Weights of a small image embedding model: arch swin.
Rows from block 7 of a small image embedding model, named by matrix and row number. Rows with one number belong to one neuron. Each number is 500 + 40 x the weight over its row's rms, rounded and kept within 0 to 999. All counts start at 0. Numbers have three digits each.
After each neuron's rows are labels from the 100 images, of 14848, where the neuron reaches its highest value: "lies over" is the class under the peak. Only what is clearly more common there than usual is listed. The data: simulated fluorescence microscopy of cells.
# fc1: MLP up (model.blocks.7.mlp.fc1.weight, 256x128), inputs 0-42
# fc2: MLP down (model.blocks.7.mlp.fc2.weight, 128x256, transposed), outputs 0-42

fc1.12:500493452529486495480529475482465494499518493460431540479495479567527461441516520505485493501509553461467481557466424510497504442
fc2.12:575501518510515470494464498546397534485583508482426497509462524493518503452559563546544549453548512530424494478469485472454502467
lies over: cytoplasm

fc1.120:519546442526506453511452462469502495494430455511545544473464425565499531494452499522466542587504575547477481505521560460477505569
fc2.120:467511481507487537465517501414503544496483463505443482531495462499561488505511521512492449490496535433514558453455497492487459507
lies over: cytoplasm

fc1.59:505483550478533489502538479466465499457533433483483537495563510517540517481502437542506490539522520576524496481449508463497496469
fc2.59:448492462440534426499447473540515476517474450586493542551452495476532529374482492564466448544393466461448513557491444457471557575
lies over: cytoplasm

fc1.65:483535511504534501530433414554472524513528501497473425547505499465543596539484546439471523531515469561494470482540484565497466502
fc2.65:479506453490527530448461533515526556521490545550494445567551509478521554496473490466528498573576549484532492483529574488471412533
lies over: nucleus

fc1.129:551467462427435465418483423500534463557463517542459541481450531456464536540552533411529455534501498520488517503491475524533526524
fc2.129:523528552517528570470498565517512521479457502443555520493476516518485449557513471539447537471453458532494494507493437518469504446
lies over: nucleus

fc1.221:548493528435515497543544551583449490477457541470527488549545544525488520488486465451467430553494498550522462534531518491496503486
fc2.221:519534432502467438446438464488488507476491469532565509483476481457575581485483438517484492420460539520485473538494456459511586484
lies over: cytoplasm

fc1.243:567447528504535441525547544473504518501506468576402537501525493500454468556465501417482464484476520482443527532475498527515380426
fc2.243:539545500459471493460471424556549468538441484456560513522511479535471491431495520487485510401524417501463481468407544517435505486
lies over: cytoplasm; nucleus

fc1.87:411458502522487477459514444386522503531462502537537452471422530479521524452453481455471525578486489509553516472507506447479515487
fc2.87:580455539499471503511507526506479555464526535493493437485483437453513402457510544484510519472466486522470455556475521462530474500
lies over: cytoplasm

fc1.89:524508532453532496491473488496443516490483542450470497456461427510583471512432550524475523477559452499478536532520474554520508452
fc2.89:499531582469473499459578488405444484489491466431495417467480570511525521500493519473557512517510465579483487437519494459540445438
lies over: cytoplasm

fc1.244:469484487515529464481506518490445521502485516480547528439566499602462520430470507492558514502439466478525482450480435487490551437
fc2.244:487541459495530498534490526557489523564530456455506440444483498483600517467464511507551550550587544535509518472484502481529438493
lies over: cytoplasm

fc1.231:534424564516553492544492473482540535522477539565503574507500492475492465527536410461487561486486376484478522511463546471561472434
fc2.231:557508507467480502491479553511542507553531469436601537480434499540490439525509526443557511465462591484502509492509477508501431519
lies over: nucleus

fc1.147:478489532480496519548524510511452465529514486509418534482549507574478495542493486514539459496506483511426484535548473480547540535
fc2.147:538529523462537483501452561472442540609545515557533478533511539504443505478534488462521432531463537455496564527580524513510445488
lies over: nucleus

fc1.251:521511433466463542566504583456571496509432516451520512477524494444507470491519496543569526514563533517517499511512495462439481513
fc2.251:511508564565489540502531514447524467524580522467490535559516586456531498603516550471506405526547547480523523452493478459471421536
lies over: nucleus

fc1.242:424432510423519524492515577553400458524550514525501471493430491502512525515495466491547520534554610520512480487467537474504439427
fc2.242:451468499410526496499492513531506454503549475500432464563512460510457529470491526436477593485508526512526501447533440467584531466
lies over: cytoplasm

fc1.169:503494568477533530504461494489483545491468559501458478542475465582454514483558485475534535494506498515503499528572565475538522469
fc2.169:568500485448525561497499509444420501427539513524527544508511435519484467537494566540546535496502522434511576495533505511532515497
lies over: nucleus

fc1.229:536557485542469532517429487549477407466493518541427549524479499496528485474535530570481510461535531535499473478532503452484605484
fc2.229:573490576405445484477475514488408533532524500539494506502513500505510491466448566453545532579480540449452410491443548531502495532
lies over: nucleus

fc1.228:530530490472529503557485517550422466490497517500485551537525506512468573457491535486524548495497387510545484478474526534507532477
fc2.228:424479448478491485487506490473494504536432484383473501556470468476482476487596513523527503504453421583480433512512509461458504540
lies over: cytoplasm

fc1.50:476451574478476521503551572543438468505506522437524449542513507534558427451451544496451573515516552474470543550493537500569508529
fc2.50:504448519469488455461492548489524468497570501418495524528556516471479546527550563422552556540495483469461520457455445510483492426
lies over: cytoplasm; nucleus

fc1.64:515502476566517530477486512541498522528482495510473449569465521526534480549498529539465577461462448440502459450519537590474520459
fc2.64:485476457496457548491541540554460534468518519499522452497495476515532540495531512585480534484543496496419520495481487518450464462
lies over: cytoplasm